{
  "color_jitter": 0.2,
  "kernel_size": 3,
  "stem": "single",
  "am_softmax_margin": 0.3,
  "beta2": 0.95,
  "steps": 14500
}
Rows from block 9 of a small image embedding model, named by matrix and row number. Rows with one number belong to one channel. Each number is 128 + 32 x the weight over its row's rms, rounded and kept within 0 to 255. All counts start at 0. Numbers have three digits each.
Before each channel's rows are labels from the 100 images, of 14976, where the channel reaches its highest value: "responds to" is what is common among them. Only what is clearly more common there than usual is listed. The data: larger renderings of crowded toy scenes.
# c3: 3x3 conv, stride 2 (model.blocks.9.c3.weight, 384x192x3x3, each kernel summed), inputs 0-191
# c1: pointwise conv, stride 2 (model.blocks.9.c1.weight, 384x192x1x1), inputs 0-191

responds to: count: six
c3.129:107175153152105191138169142127127095167158138108136177165148167124109151110143157143099115120134134126144090079160178163138106148110108070178134103132105079137077118078167142096119090183182121132137170120175122125124096123154163092159159112175117075151178143182115082120124165116117195121135158081102120154179144176131160117159048150097151123066124172130144127102150206146046123122147164143130161104123125137105062156143094080131131160077159151125131178168143132125087155130165152041137151158101144148123137152045135146105146175096159164139192111088128085171096141100158123084
c1.129:091164119179113168153124148120133127164163133103134125182172163114141163129175170132112136148169145134174063126121137145136138168039090078202096088150128098161086139116123150138111088183173143135146163146123153131085127179143145102132166142155110100167163170146063027124135164102110178145118124089113110167166143157154130156173042133075133138095145113133156132106165153130073110114156142207167152079106121107126092191150085084149111166046094146126169149169149126132093179159163125074127142167140145151123120112055156142087117142097178143133163112110128104141136132125109160111

responds to: count: two
c3.287:100117100085118120110122184100141085119110102160090112109059116083126157112078087106109089054129077124092166135142143112059106148121105171120148098061160078145141078108119102120136098117098156082122117110130057128172083110145110167123087086079120143130111147144118153136096163150128098103104118127099130111130058109116121058118174137099112071167068138059096126124100102103178144145080117124094159109147088138079178131095132104124102058080111124119139158089146084111115078140101086166133093062050121044141116094149128151098142080121097110109158087144150127122075152124137164077
c1.287:111075103073128135112076151090139057105144081139085149087166089117116152097078122088123107086097076094130156118156100087044124163114098154111163077072116078133132079105102119102108083130078151073136142119103062113152110124143146144114148090086128120117131109126120139147112153139128129103112094127081104089146070057084137103074154118120124094151058149111030137131079122113155137142125100144116082101154116089069148139127125116074111065135081140100139178065120129110138158128120083142115114132055147056123102140122143148106149102134089142094143114136132136101047154110139123045

responds to: count: six; tree
c3.256:098106141075076094129102123061186102150111105112149138159070107146133135130105102130119118128111078130146112099182159136081121133104095076046165119121133104148107116081169071063077102120092169130179126062165100090094088076127140108160118106103069107123158123171085097113109154109177147126126119140086105071105069122110093056137110117082155134113055106077108117072098140091123166122094109098129163065118101108103088151121133098113153083073136162039083130094133136142122112118144100112143095082129125099086079105113096143086115146103128143090140148110147114135068185174157120104
c1.256:113129139130120081097129111066157141130115110092122093102078148187117129154084096114119152187065076121124126118121106124139131125136133064082137131155146176089115136101155107129090107132131114088131094105107115108041095079148129095143132117122055112054128167144075094124121155064148113139080077146102148120104133093147016124077090080129163113097142078079121086094079142135113087082099093127112128094092108083113084121112082089077092066105165155052121113151104132115147091141160134085107078102162131150125133137116087125114064128104127111069106136097090134094088101134097069122

responds to: count: two
c3.329:156117117118148059107117145121105149136098111151103111111101093086148100123108091134132097120147100086097172120100125107109137097126151164113132101097138104126162131128126064117092148071101136094137075108105127127189151087099110192115080125100137143115124111107127151102101089154156102123101104133142073068109076126098109123138162089128096069157081070027134154147147115065156181155081113094139123089087111101112183095091115103078083107081089128113102096112097098112082107071109139142147126050112086079081088040151070107123168071087103106130131084136131079119119116078079071119
c1.329:139129128131125096099081135107102120156083090145096120155116047057124115153110131164166083110113125002117163115097139127131117092172151173112115100115138060181180136078126138100113135095116145107153059100085120149153146127143098164119121100110153139110138133146152133095117092200171096150112109139120094093103150119074157093146133119125023122178118046121098123140116107094154158122143097108094083106050103114129158134094135122112145119091121122137078090114101166064146127117115103142191103108106102113090065179176090087156141111070126139135109139142135085137155165110067087140

responds to: count: six
c3.1:091139149107091180139185144128137058143111156128161163159154129151092130077161134115100113132124130138150099106187173130130104141099058100140167102161093093112097100071182142130081058164165140109111168113157131122097066111158158073119165075176127122126161140144116063121136185097105193108144143057099129158170171120128139140162068115109143140100146150165125098078121172166095096124170115114108145110140147126088074136137126097142161173084130106115140162177141155154091181136184147080129146182127172159117137209106160163095160174093157169114193118088130090151085143127152148091
c1.1:153132140120128160147191132141159092134118149157158094114175169152125162130186121116125135108167123171114098177135127132123116182105114085159139088137148141054105171107118118154098100172169116116105166127108161103094075083174140079122112063130145130138122145165106065112162164083107137121133124107095168151121128139194084152109090127120163078093118126125131097095100145149086133137108115164088152100184107102120091167171082121084116183086143158117199198124218061201060111164153188101157110166128149148106124124081181166118118116142134098087157089112032131128097130117127137127

responds to: count: two
c3.228:117092073089140085100098144086112114071095068144077092087082112090121113105081082122135135113107087110124198138090108083088133103148143177115101110108124128115168114134092091137156132100085125105121096125124094144170111105127093187069104113077143159097100121116151187103099104133141065086091079159112100100097088102140093087096184134129084071179096086068084111119102061104190123103119095120103102081090096111127193110097139133101084078114089105122130095101114078132129101118087096183131082063117101097138106122173094105132140091137051075113104102134140124104116119122088127107
c1.228:111054040052143104083100114100136035115121100117073113064126104128138137095083089067111141125127093130169160147112116066056135122137114136133122136136087128119124073144108121135160100133061101136163084120104099128140103131150124159073173106108138140068134075124140157124118112128147107073087062127083107144106075066127153122084148118132095120144109099091010103115110080117144101091153052151139098089094119088123145132108116131091092090115060113122124099117122107129148154136087053141098101101124104092123119142145110124131147123118048139123132104127145141090111129102099089090

responds to: count: two
c3.304:133116083124166094091111126091073161063104064146106088105086113099138066103087075153161133141127095108103171134088124114103139090158161154103081161122134160115175155158114095137157164102093125115139107128110135138158137092101091169091074160094148145129086139112152168065112101121139066071100093170159089095100093112133110096100151123150088067162094087045126115148140080110161142116054126091127128095074127122135169092106126132118057084129082079138139090106091088128145080085094121161138094051146102098124091100141101099123180104131060070103126081147122094115125102106093140127
c1.304:142047073046152117121104109128132108045139042117116130013157127146152126089123071049119117135149094142137128172090110014066131139108145121097096150129120163126144075159103127141133150105079105154134121133113129130126084138121141146064147150129124147109107135104098132094141140113122085053121083137119131136137140037121133144109132114134111135125120118126015114100135129131131103098106116143132105111125127088106125137148117139112105053151078126128145142104101122139161104123101100129149124146129120120109091129127122094130175123097014140125110094151147153042099151109116112096

responds to: count: six
c3.380:151162106163112129181210158145179070155160164141088121079086145070138136122099086163061112136141096146108075114115151093151103134132103084104142084159081109090095149122099106117144085108171125150032130092158115108061048139171128108159138084137120093129127093160117096118030116111101171119126126119102096177133169145127133118111093151100155107062156134111136117081103101143098063062098136108092183122127141177081094101168074095111073126103091113106130209157155119118125110121130120113120117122112168139146135125090126195095155107155097128122154087102105163131123117090110142097
c1.380:144124100123050112166150165149154117124120191120142159075165108090131132155161119191125124129144113128115109097114119077138140126092116104119130108157135114130074164102086180109165122111159178110076088118100142123033093130120173027126110119161171041128088077138141134097107079132091162124109116125145115194136160138127111170130069115129121148073155167151120141136139164158105066065135135153095142161131132108120064131154015139072105142111081143080141161195163149139118161117108132158138141127122111153104073072100108157136123162157132113128133117088094167070126090152096093135

responds to: count: six
c3.83:093121129098096117113113115091081099121130064126092125137096084090123147107094109079087089126094122101105097117112127162116080160083168093084117126119166117088099107111170093112112107137085111099122133138127123118079088128145061072176106122092128101158141138103059097134121157038139089150172101093063153102108110130072100119152114168111128158094110088117110094087119108090097037106190148148088077087117103107093089143121128084182183066084160108123100148110095103079128091175116086100153099098104131107164180168103141099101071072067147150109109155096130103145111115136124190124
c1.83:089094139091089081104086106096145112150139163150129169145137075178074119126130084087141106104135110046173129071158170111071091123126124126113151122121103095130110090072178096106173106072099127114156128129139109115110103151171108075160117089123185087125131111136132114122149137090187139130139100087112129159109127099085097158127128120114108129140118123124088088100100163075113114131147200135118067111136081110092100122054146087149211105087130094114071147151103149073129105121093099128079128121083115081163182131102060133138146109144123187074176128052174117108071175176125148086

responds to: count: two
c3.359:086072103073092103127098164115126084106082106138104114093093100092105158115063106098092082074130080133087127137112116078078078157097091149091153052067126102107109083092093085121100108121102155115091097083107045095142076105135126142127133062095100125096105131107099118153088143146123099087111114112113140099133115112095136093106145143075123081145097134090083104097084077113156117128097088137069139125164091130071154092107137118147083054122110116084125154082157091108118127161113060161087117101060127069112090102130098140079101097109085105105121105140172156100089147124121120074
c1.359:108081101094059109126097163165146074118070107152092134138161109093115148121136142066117081076142123113154126076129117106079066164080125131111144092067105069129094080089096103081089100127106151089126083079127068087119149134145136137135111103096092109104132111122095122122112129137066097118104120104111085106104148080078128093072115156107085102139108121143029137137103138096144152146164137133124048154157076058085126162075126119122149087149096140066111151132153132140105146149113006151103128151064117117118120136115073117103139136100100145160088130105122110134087137108121102063

responds to: count: two
c3.140:094084068067128108118146151079097092067127123166137129114054148109115067138095037102128137135120061150094164154120125116086105088101135155090125157111122155111168101143108136126078125095082146121126159080128109100152082096150121156119088114089155149146096113120111141113082105162137096053150119136100132082125122090091122101100169141129133119175102122097108092080106084098173133110054143044111109077136126126075157066113135112147114059159086074132085110119125106138147057069131105170121101103134158135099126119161101134067101108121053093089075116140149154125080116130149144080
c1.140:141054110079126141101156092080105111067157118127134118069134153157136072102134085061143127163148137161106123172121122084100140120104162120090134170132061178143181130163112140118062159119117125138125128129147126104115081135146129135065125135130152155112041162166112123086125094093108124068117066160169137099124133014097116145119145150152146128131120133131063095071109110139129107104094128076145108050155158067090123120137126130078128103144093129147125097112142117113176119071135154127121130135145135131081110089143149145109130089075044131104101114163151179026079100127123087119

responds to: count: six
c3.58:089164127149111136146173153115176105175158105139083128150115143093128172132116138106145081113148122136106121065154169144125106174089066152072153072145120048087154097026164101078091067140168148112142160075166127062119111110151119108183125102172099106143176128202099091154107164092103168165133137124066121145142112175092114109115108112129165110137133124113115203124069165116145159115088154129108183142136128129122099161099144096095155144054160152108083197121127113122121107154138155145086147144101134087158158129120086167101110106128145171102182128060142142151072154098162157122
c1.58:049111103113104146188143157149114107155191139196102131082103185082137115106133135124160165138096123170113124158165166120079064112059056131089130154111120108089119108079101116140023052127133164088101142084080100112122151122128106101149078181149087121145140131122098085111090130131125200174129115159071159112159122123124119086148160148155176146140113155143141175157137154149142162082119170090169155134139094098139116131132181134095100118096134128098134131128163153136127113119094119175060128126147160134169148143125171127067048119177113161133172184164076069114102128140138130118

responds to: count: six
c3.346:107137134124081157142129103134103127140138144115155148157149155138138144075135183116083103141123109167143052099175134166145067167063062065102159118130160077137082101073158122128067060182132146095131170101150123123101093100152176054148143061153064095173133125127062038138109163102120158112143149039129116114155114096123137136160066142105140132065131159123149132112139151175060128148123153164120145131141130104103038141148100120173148151088145148129149144151095132167108150124155138053126164153128107128098127107073165140079131161108174120124154139096127105148098137144152104111
c1.346:154124136124139158179199135115091157097131133122169119123152144179134133106144182098148119138109137170107020137145117122128113149113117034123152125144151149140112137103094096167106150139144127154104156114135150154097127119144169026128136138149080121144086121111038042154124143074075115153112137096145129124123142105169136158101088139104172093082136151153164152118147128157046134182127130139150155110085118105128060107177172134113155162094146189156151161139141117123110155141145195044142178188139173134126121087059195131134131159139136101112175164119121160110124111196132132134

responds to: count: two
c3.285:167110073139134065102139147114109179105088106161113124128100105097140072140109089164150101135165103082069195123097112125114133067137175177105122120126118143112177149124096077113115184099121133120130102123157157155193133088105097180121069157101150145183101120113138183108090078144153122128116085162162061118094091113094097146125173082155084076171133077077156144135128119079184165114100153085136171101113108096117196083101138105078099095129098086165102146146106110124157081062133167163168119065137091100118091084142090107126172085103105081147111110145122097115128083097091096125
c1.285:180102167142117148088163086073138176108155149103142115116149099129149111139148109132166130171141176095108134130118171118148130127129164135125136167203126147149147167141158189118111177152214142134129128171082203118120153170108116097085121175117099144129078135160121128064149091121114151154115025131148164142158151058117070171166129110143104146125167086163129140145125139113129101047141116125162111049159137091162117123133137130074159153131163123144079134200126162108144156121114172121199091167190125116108066099128120111208091121107120147081139151142137118069108151148111077167

responds to: count: six
c3.188:108125169094056144115055092084121146158103078094111151172127140190081161086108148110132162098108096120116147017140153196115128129091123120089114097076167090142127157087181118079061129155103136131213095089169099056108146108129121094165164090127096099081185108121122102122138162191130124130125170140107105122127112157111129070152070066114158128122100145124107136102125173117125132155177076143109113108064120096122093147088131134113142108063166156117042134107103127158090128172131138136153128121107080113123146127123079112122158144137135149115153155084171140181072146128140136131
c1.188:104090108123133098145142099064069142129137081157101085130098155138098091157075090131133160159115071168138119124122155104081132132130139094083094139140075157114136114073099068156041109144092089126119101077132107079100141117106143088075091093111055156129081169119073105092078124056148108119105104130101122152114141099176082113101144116083134088108127098091113129104104087135145108117112132096099158100118117095126120080143089144148042118134100081000121092059141076164151101106144141161151095133153146130138148106130131116078081119175082117116105109117092116073107101094126117122

responds to: count: six; mug
c3.6:121163129154116152133166161141159045184157160145122146143166133107112157113135153173060140142150134098166096088125169149153110168131101059120125083151074069105077102073165095110134084163160135114098170120152129127109094099147185098170167092181156081138184131189133098144108163120116178136147181069085115171140128181161128156145062137113168117077160133122131165097108153126052109155129164166086181161133123139131065138162097102138119144114149133137138189151106115127078161159199133060080162126114165137178164128087170118105164139115157144125158089088115110173108127138135121111
c1.6:099183136156127125140167170172116088160144135186099121154099198115104178082110170140045158133112095142127098127110111147188125151134116090128123038118153119126085128060147108147094097118171138105110183131073114115152128119174139064204178049164178115145153121139116083136072151132108116118133157109124158153163127175113155136102075173070165109086141121104120143136105134135103148157133095152105173163092171128098091100174054099125140160103161144103149156158154108139116149169190123104080193139083174121112108102109182164091109112117175120104143065094125111140140144108153138105

responds to: count: two
c3.189:127124080113137097115124122090094145071093069131065074090079111091114095112090097142157139150098107126087186139063089109120140092152140160100081142146113153102167131118092082141151141090110116120114100136141128140136136122110083166075071147093136151095108114112157172111108103108135063095075086155147071118108125123142087102079160109149069065167115074056125061152094085117169114085086102110096119078087096113153167096097129143097067083128107101107108117123102091149133075110096129165138067050150113091138093134156095111150128089143087072117076109127093133117136083093068115142
c1.189:130056099089135140099142092095113131062161093101129100029120128143127122135099092115145154153112133161107139154096113066099170133144149124127116153143115164084136109149139140155151138132123070152103147162110141155100120152151128139036106129110145142080083165103137156121134104055134124114079026136120166143138149053161077152067137089157131134137145089091072080124121116111129067042111100139097111073127127100146131092124100152070098087127137118114124090127117106138159104157079132135135059103147141096144128135134120107167142082145056126090078100130083150033124092099099089134

responds to: count: two
c3.226:125099076092148123092098143085087146068063074137075078123085118108125077111095089131156131126109111128106174119101092106086139078141135160130094137118141125133163133130089091126135147078083126126119089133132126140157141101146111162078094150086148137110114129107168170083097098140121106100097075133148078079104105105127082094122163096158071076171092076069111093148119097083161140127083132096115104065094098121137176095068158123084092090120090096139113096106127073145130075092055131162146075051124074085136120093149098080133155084130089064126088132145129088117111109093066100129
c1.226:132061099086138142099100117074061145055135077121128080066127143136127053107106089118159143125110129157093159151065083072082123078139143147128086162127159135150157155141063142128126162113098102137113125146136122119138120132131116132060113149101142132100081147062168150071117058131125123103103063144149162088126133072120096142090166113142146141155100102128097068133120102082137134094110078094158075054085122089141156077137115125087078101141120111106122074083114101115134108094035125140165084111112091100098093106140127062151121101115083119117106113149118091075116074113094094126

responds to: count: two
c3.196:132110061118156078108112143075095137058110076152079075089057120077116082083074086129155134140092092119094196142077111097103133083144132181104096150131136145132178120117093099142142130108097117122120125127098122124164136111101092176094090135094144160116094107117156168114075111128120070090100097158139102110104114108141104105084177133146102083193110093080115088147081061116191123108095117100102126070084107124132182079110127151107075097138079087105110103106092099132139066090121122186148092085139135105143094125169109131132127082119051087113070100120123122103128097083085140135
c1.196:138047071113148100131148108122116100069154098135105106027128118144103106090107088062123143169118071144076142158110091014102150117105104142123128158166137151109151075120094160143125136103101110148130110134077134085135101152124120131096127142129124142108126138094121124128086092116097085034143079138134133158135115044111136145090148141137153156155136118143047093118054111127148082109116109128109093100132101087099129125113091125105116094139063125073112132139102124121152111104105115151180120142160157128120091124140132121126121126112000153130074052114103137065144100132133108128

responds to: count: six; snowman
c3.18:103135142129082157163125157123121130144142124131141169158129117128098132094108151130067090110110116108145059084158150156136071128051102040127145115119125089133040105072165116096095106164125143103143147122127116103119120102106162041161150115138047052159147120126062054133127153128092141131157152079111128120148106137110143105157038149082145144032104144148135130098133165128035095157136153122130125139124142123095036140139099101136160127085141136135105137126126156112092160127157121038103168154122137128129136153040148129083120148085167159124157122094126113151113138133146127112
c1.18:101140119120068142112135165132149100143125133163143125150083156133083131125117116110033125098149087152166092090138130156140066123080116092102149079096118067132069105024152116099104085123117137095156138098076073065152112106109113072159141081129090044144170141122074090136096137128153146122109156068126114110123146154072142125100083125051137112096102107116121122112076110118099175158114117100088131129140133128064083097102073110141155130080134117091087080139144134171083124123147107124081156115075097114135118124054125122063097132125151138090120080059135087154098145158135130085

responds to: count: six
c3.302:062129132118082141150151150121151093116119131130092129098112120101103158146119130111082091093124141099137097085120151125109105166103065148065149079098084070066070102127155071064122087114120082088113105085070111145105109103124133083164130113129083084137129141129098107167118120104141162164130121033085134124137115092061095104113133138124128079120106157118062170079137147087149101122105132100071159136176085135099079132101133077127155116093119098121091149124140126071136125149088068121071083104100086093128091067124074175085054094112117138063152123128122113095084130133178148076
c1.302:110124142115121138157134082085080094105144091158131112089062166101137127129089097128108135116099065127081146145130172129101132137134102146113148146125141125069118077164107166101113102125097104106124125053099118123133071123135051165135004126022104154119093136071162120121102114107161124138137110169087177107144124120131101059086165134102175140137100140146098121099145113125156103120094136133160111117158088128080146114142123140057135054133141104094092128139122102114072022159083090156110114119127117108131087100147137107110080122151116141069201115141081078104095081139149148104

responds to: count: two
c3.72:140125076123139114138132118105127141073097112135062080086098125095127102121115083150166142155111128123109189136050083101118127110154148158091075150165103162096170138143091093132167147083134103132097105139146153143121139129106074164077079146097150151094111096119172173108124081091135095107077081161148057135118137120143086125068158121164067067168138082074127058151105097106168118063097114115103130093115095126154171111087128135087068096147105109108116138144105106150157089106099139166124048066156104114137094106143088109162131110153079068113066112134072125114137086074069119133
c1.72:150074094122125138115147105109148132058150147103111108038138121136136123152122101151141172162109149131115140142092105059118165140141156126121091155149116172093134133170131150155172145146137060139085131170098160167090122157119123132027120139113136137069085163145143156126131097053123147117106030138134161142142175060160094163084133099170115134130156087128092080132124117122131053042123106137102102076140126092156130108128122149052129076160116119126121101168106125149163100137089140137138066121159146135154121129129099124176143106152063125099071115128103148033131123076075084142

responds to: count: six
c3.317:159152072124129141205208069084126099149168164132187133140117171077116111103150131157067124162137136175117109137140134134124101135162103111138139137188097127130091129092126165133111122169151161170129197104199155142065114123102165107103111120132110108181131156116136094075133198107175165112134130119119139155152113131166160089119101148120175174087134129143162122134147155127104069093105165084150187090164116173124105165193077075157101160105129154105191180166159165169124111115164172093140124121152131111103159166117181196137118218141161171119138105106090107151123090154152089137
c1.317:195141102145084153162160112140126170147145165145060115111138211083113137139191125174138146158162190164140097130108108121160136141149149071101132162179105153122060215123107120117151141103168152134106157154109175104070149118156141054114105122123114088099123163126133120104159109121150133162117128121151127146140126143152126124102082134152151146080146122146174095187085139140080130075117101102141138163173096121176073172149032093126100178121136166065163158227190143160107133112119162125132141122170120151127139101083134114173111142182140144105119133065076097134113068123097123137

responds to: count: two
c3.156:120087116070106119118117191131129100113070149158157151114121134124144117132116080111138108085173086136135175118165136081090092105078145174089172130070173102141155103162112108066072120082099159109119120079093087081195075093135167171113146113112087137164100119103086144129096127176078140110118129155122099076131089084057087139125176146089104099167084152112113151097130116114189178143105139091157126118147117094065170109112164086100129080108097100119074088098145127133146103084150099173137155120076119145080087106146113127070126131057101098123164144121150111113063147141155130047
c1.156:137033099037138123066065145103162101079080100111139126070145154131170132160092063117133118095156090129164128130166133056025120146121145131132125120047121114157146107140075125113093120132079094077092119075101077101146071132155149144097150123109119151160102094157117135133092114140129115130103073152110098106091112060087115126124128132148154107146078111118056167142118088094133131135115149109177095120132125078095130131142135135100143084138098141164146160071136125104152109073097067128126136121092071135122109129125157108098148125093088087098153144135144130055083140084116091062

responds to: count: two
c3.215:145105112099154079079121130086088167103103099134124114136119081130140075153112074154157127145127112092120184108107111119099139086147155162127132135120139124136183120138151064127107180077104139116146086128137146134191143088124126186115082171110162140150106149115150162117128099149162114098105088144153079060127075097086059131132158117149094075167077098043145140146121143105157203141070128087152135082089103081132173116080129106107081112092119105134107118123111072092160096069102152140146090038133102073112150060151105056125151083103120076105132088133115069104106103098104109145
c1.215:126150120095164104122104140075092124090158083139127113145094095101147043174099083168159157135141100102107185158110117128122109085161160160102086162122140127136187139149104133123103159114091169109127091089084114122181120121120083169114116168053139134155123176134144147061074124190193086074114120150145123044161151144106136079131154160118124105163040112123127121143141108079156140148107081065162079084091138105142159115149142138128099092158122083128112114075103127091183085084108136145194117081130125092056117116179120139129115132122101102136109094191123067140112130110079090132

responds to: count: two
c3.105:086075078067101117133110185082125090088087094159106116095076114083106150113060111104099077073113082127109151118126117091065092140092098162096152098077147098125132082110120089092110106128081152093106110083110066104174084103134149156121135084108106127114108135123108139125098147156113113092108130135110114093124102106086091061113162135080117079168082134090070110093101110147180134157098102118087123092151086125064168119097157106119123067092107110108109139082138100129094091130128086178102087086070127093109087089147110136082106107093065108084119127129181153104059155111123126065
c1.105:110063074070105117093063134085091057103092101145065108135140122096113130114113140047118131089131104103167145143131112098063094139108115134107144091115113092117126075112105114085104098101073133088142133096141049088139141162134116131090143080103098131114158125120096120080096123146103105078081101134074086111094099078103130080066140114136080096155059115105031107125110107119156125129120116118125063121150088075104138147114132123069133087138062126113132148095138110115121161095069040150104137110085111094094107118127146113130123127119075142092105100142130106139056130132109109057

responds to: count: two
c3.318:130094076100127093096116173094119113101112086169084080080077095075127115109091078121150121109106090116120202138107110084092119116132134193109113107120142121116172111129090081125139117101109147117116103107104105117174112113133084204080102117081130167106107113130141179104096099144114082090090084159109102123097108108123094100072188116118094068191110089056083111119103055112212134105103099107105130107102110108118203113105138130111077085113097110106116122115124071120111100111077103197130093066114122084127096119175097138132140071129046083101106098131144127095116126114103144112
c1.318:099049084043116097085121147101147060134160079113096106062141091102141139098094092062125126110120104109148157138113117068043120144121097144129110142129093110125125030134128111109132079127071104147165111105102078107143105163145113165071152126083120140071151101172131146116110147131132120096107067124083141150116093052116139100094143117105099126139089077095011128113119096133147110122152096135134106106115138085127147142110113115120092064114096126107130129102107105119118123137061084139084117106120120066121110154144118148116149068101045166110137108115169144052111142110122118100

responds to: count: two
c3.14:136114083134137060118112155109059173088088073128095132131094087134143058116087089151151123144107088088098171100114110126116125044123152148102146129125150126134153127127133083114123170109083146111164069134142155118170146091086121172101096185095113121108113134142117154104095109147117102083109092147183047074119103095105079098133141111114077081156087107067151119143111161109159166172094115072156105098066099122116165089069118101119095094090099098125078102124112088117105099047124155140156112056155102094093081077136084089125135125118114059145119100110152097101099095078103121134
c1.14:144143109159136084100095120109070166083119052100138053119072098101139050181115146205156179141090096071099157147075092113123121066166158136121091148121164144139156177142067154151134161155103123120142129138155140125112143144138070158110119167083128146151084144107131138077081087113155081103140094174143127098113151138137104127108150102140122132144093118132134127168109076117140116112092085113138093088035106107145133072134092124074079102124119069118097092107098086109136092065129115137186128110155124139094058087138128099153096130142104082151117080145105080103152067094081093154

responds to: count: two
c3.314:141119069106147109107118124079055135062099086148097091112079113115139038095105084111166129146110085144050187143083081125123116068125146173102085156134129151123182133119107098130105141099088122138136121115091147119156137117128098167080079162111138160130107087113152156086076108152084103087108120159169080107136135101101112127114167109169091094184124092091141070144117082124180148101082140065103124071116092146129176067115140125121084086144100094134092130121090123150136053056144148165172109100137140103105104126163118130135130060134091082116084108148132135127132073069083118149
c1.314:155073125113152160133152060103040138086167121130110101064138150165118087098128119060158137153148160179064137184091113104130120118107159138123133183157143179147170139146102157140095171153149101157105173142113156114118129152142121132046115139146138162133040141092127128089124059116103134121127055159163159128149140024146113156103152123162116142142156136144102042133107123136138115073119133115118091078145086086141131094156090130056091109152135123108128107117122115126186126115108154137172125158164169119101086123136160095149105073113085143109091100159101131057128049118099104147

responds to: count: two
c3.255:101099110121106089088062165097132139092075084159121131095082109134087118096056081161102091102099092103078125109133134116107063115078096127060153094098120065112126111065113095091106091111073132066151065090146083107140112068115128135114146089100094110071084138115114118142096145138125111108118110119109093059101108116102097065142134120092063088147058079088113117111101120080156128150084103101095118100120067084091142106080130101117117069079114101108093115123166126112098087128131111163106089100075083106083105103123102106083101108114093113083157131121155152096103154117125097093
c1.255:097044055065094108041072147073110123088104114170101089082108082125083132115114064156131144129122109142144106124150089055061117120100105102064184130106126121113087117074064128116117115128055125101140090135148111119100110079122089109064152132122137102124104127129127120107111107132123088119089096118103107061068128077117095135100133071144133085124104086114103093112102086097124085100092121142118078094122118107101115095111103115117101095129079092107131111143141101131121113140084114189135093123110084098117124138119107042110124137139045083107134104120099121056094153100109136087

responds to: count: six; dumbbell
c3.162:115144085132111146148212204115154080163139149169126151108112155093096152109089089155067080136123094148130102106143138120130111129104102117106193098114070100098121128097134042078120072146167170113072120084150107113109066114134166101148159085174124105179142135186106095123079126129071156130106177139095084156115157130103149118145139170107144127110135164121095126091088127118140070076165126134110209092157099160067128108154095078125110137080117108147138201156171100105132173141170139169088135126124176154141134134094133161106137162109116136060146098088123108126057141142152124055
c1.162:106130093189061163139110168109145108136114151171126139124120160086124119128124152131083114108192120123140095102157139114130111136082057092140154133121096098119087135116085177111110055180124189102099117082121110066070184168114111060111149105138099075123141074167115079049104085140086158124081119129094113172153146148092110121089090143095129114072190127163132130176078145107160096090172098129116144091173097134115084155120041096111134129115090136081126158202174165171155155106102105181130149151117131154113126101086107134106097169148097142122125103057095098121153125170132127123